From a checkpoint of a small image captioner: 122500 training examples.
Rows from block 2 of the text decoder, named by matrix and row number. Rows with one number belong to one neuron. Each number is 128 + 32 x the weight over its row's rms, rounded and kept within 0 to 255. All counts start at 0. After the name is the row's rms in percent of the matrix's.
# fc1: MLP up (decoder.blocks.2.mlp.fc1.weight, 768x256), inputs 156-207
# fc2: MLP down (decoder.blocks.2.mlp.fc2.weight, 256x768, transposed), outputs 156-207
fc1.602 096 [ 65 110 152 177  75 123  67 136 144 102 108 125 186 161  97 183  69 116  94 106 165 188  93  96  82 154 163 138 130 111 170  53  93 154 161 165 165 131  81  63  93  95 129  91 100 126  91 130 164 101 141 104]
fc1.603 096 [119  96 111 117 187 151 120 150 195 133 136  81 107 136 163 167 152  94 171 110 116 135 111 111  78 148 104 115 167 106 168  36 111 134 107 140 107 147 143 114 120 161 146  74 127 114 135 115 127 106 171 110]
fc1.604 110 [143 138 149 184  87  82 164 124 132 114 126  78 130 157 143 107 183  65 173 174 217 146 159 113 149 162  93 107 145 102 164  98 150 137 115 129 125 157 156 123 108 148  84 104 119  60 111 118 106 106 151 119]
fc1.605 099 [164 112 217 137 153 150 197 112 131  86  77 115 116 154 127  93 140 182 146 133 136 120 125 190 132  97 104 107 135 130 110 128  67 148 152 241 134  72 151 143  90  95 130 134 164 146 107  82  48 178 162 150]
fc1.606 094 [198  90 175 108 119 110  78 113  78  86 120 171 147 119 112 116 169 147 100  84 131 146  94 126 142  84 133 139 110 143  51 196 126 180 112 133  78 101 133 148 130 102  83 124 143 144 172 149  60  98  92 141]
fc1.607 112 [131  90  85 116  68  70  99 188 184 142  91 117 117 106  90 127 104 129 104 122 121 124 108 104 184 121  84 113 117 131  59 130  94 121 113  72 154 134 154 139 138 143 118  97 150 101 136  77 103 107  53  89]
fc1.608 103 [173  72 169 176 171 126 129 149  81 156 124  82 177 146 135 122 115 108 127 194 160 111 130  82 141 136 151 119 142  91 139  36  99 122 164 142 155  99  97 100 180 127 110 125 139 126 102 120 120 171 176 183]
fc1.609 104 [131 131 118 113  63 161 136 106 123 111 171  81  70 116 125 135 105 107 148 148 111  98 103 134  86 140  72 139 117 134 108 183 100 149  97 146 136 176 135 204  76 156 130 142 179  82 143 121 167 134 146 187]
fc1.610 103 [192 138 139  98 105 137 152  45  47 194 159  91 124 137 142 117  60  99  95  99  87 121 113 175 136 139 111 152 162 130  86 104  50 115 138 118 136 149  86 114  78 111  67 120 145  72  68 172 100 122 134 151]
fc1.611 082 [ 84 111 132 176 103 114 158 149 151 108 129 113 132 117  83 143 193  87 167  68 167  99 119  56 100 194 127 149 160 126 165 102 123 192 156 133 124  80 141 170 152 103 123  86 193 148 137  90  94  72  94  84]
fc1.612 097 [110 131 138 107 152 109 138  65  61 146 113 104 140 143 144 109  52  81 151 153 145 145 147 136 100 145 155 103 129 161 101  64 123 123 144 103 110 136  84 107 141  62  95  92 113  39  98 130  73  94 142 164]
fc1.613 095 [159 110 121  82 134 132 125 139 110 122 100 134 139 105  66 157 212 129 117 167 141 167 106 170 108  99  97  85 132 203 128 174 137  98 130 101  51 119 150 126 131 175 125 128 123 138 169 128 131 121  84 127]
fc1.614 108 [148 141 150 132 110 119 102  27  85 114 135 157  91 143 164 148 109 168 152  64 104  91 140 122 149 174 188 156 120 110 122 102 193 116 126 115 160 133 110 144 105 102 102  75 126 151  77 120 125 126 139 185]
fc1.615 112 [100 144 148 153 130 105 133 101  94  95 112 145  87 115 145  73 148 195 138 246 133 140  91 154 189 142 142 160 132 147 171 145  90 120 110  74 123 124  60 145  41 170 200 124 172 167 148 161 181 161 164  64]
fc2.602 105 [125 126 122  83 147 153 157 130  83 106  93 149 176  87 141 128  96 121  83 158 139  84 140  49 131  46 144 157 116 208 112  81 139 123 157 168 125  85 139  76  59 113 152 175 123 114  94 197 123  47 140 151]
fc2.603 101 [ 96 103 189 147 170 112 100 132  57 132  90 136  86 116 180 169 127  46 137 159 113 118 139 118  91   9 156 165 162 107 139 155 120 147 179 152 123 118 156 175 168  82 155 140  81 116 110 134 193  71  74  47]
fc2.604 107 [165 175  82  84 147 166 177 133 152 140 155  95 116 148 112 169 128  46 105 173  97 143 144 172 146  92 132 134 184 164 129 177 177 118 115 197  98 124  93 187 110 133 143  61  83  79 143 143 112 116 125 103]
fc2.605 095 [116 130 111 105 139 162 142 108 105 164 136 118 144 170 142 110 135 120  38  62 128 135 137  84 146  35 168 108 150 131 167 154 184 136 136 164  87 117 172 156 151 126 212 149  64 101  93 114 142 119  53 128]
fc2.606 093 [133 124  93 101 105 219 130 138 199 106 135 119 133 137 170 144 109  83 178 150 104 136 121 158 188 121 125 121 196  73  99  89 114 107 150 142 155 107 147 135 139  98 195 120 149 111 139  98 119 136 101 115]
fc2.607 107 [134 119 155 113 119 102 143 100  83  53 106 131 181  49  77 186 134 134  87 161 102 147  34  59 158  72  80 121 172 132 154 139 135 129 111 125 107 121 147 145 100 143  84 143 111 141 120 132 101 153 115 192]
fc2.608 099 [171 141  56  61 146 133 172  89 164 108 141 114 149 171 143 153  95 140 145 136 117 116 131 108 105  94 199 147 175 125 127 159 122 147 144 120 130 127 116 118 125 163 164 123 129 112  75 143  83 110  96 161]
fc2.609 104 [ 94 140  85  94 102 108 122 121 219  73 160 127  93 149 120 199 116 121 187  48 160 154 154 136 153 140  85 132 132 146 139  82 144 171  72 118 181 109  83  95 122  71 122  94 123 104 110 116 111 128 118 146]
fc2.610 102 [ 86 107  82 113 123 151 114 153 185 163 163 185 138 126  65 123 118 113 127  85 124 129 101 148 145 189 131 105 188  95 157 123 123 129 136 121 163 101 111 124 152 105 135  81 167 103 146 111 126 129 101 127]
fc2.611 085 [ 73  82 153 124 132 166  95  89 103 126 103 125 129 109 135  85  93 108 108 175 107 188 104 123 154 135 117  99  95 174  86  90 160 104 131 137 127  86 177 160 125  66 157 125 149 120 114 115 115 111  79 153]
fc2.612 098 [124 134 103 144  85 117 175 165 166 147 190 153 121 145  85 154 166 130  91 105 130 154 141  85 142 111 149 114 149 149 127 109 120 110 164 105 113 132  84 134  78 125 142 103 104  89 156 116 116 145 142  60]
fc2.613 097 [117  99 165 152 145 138 137 147 164 120 112  91 116 135 179 133 111 177 163 206 157 128 109  57  87  81 115 128 144  88 179 134 115 205  85 176 111 179 123  97 177 153  95 181 129 162 136 131 135 134  83 158]
fc2.614 109 [107  89 140 147 139 140 100 108 149  76 145 155 120 180  98 128 114 137  98 173 146 162 142 105 144  86  77 132 139 140 134  97 119 153  68 117 160 120 134 121 149 151 179  83 141 125 173 121 153 128 141 135]
fc2.615 107 [105 123 107 151 105 154  99 186 179 153 144  97 150 143  69 116 115  67 151  84 113 103  85 108 124  87 113 165 127 146 160 125 114 115  83  86 167 199  84 163 132 116 125  83 144 148 114 160 126 161 125 102]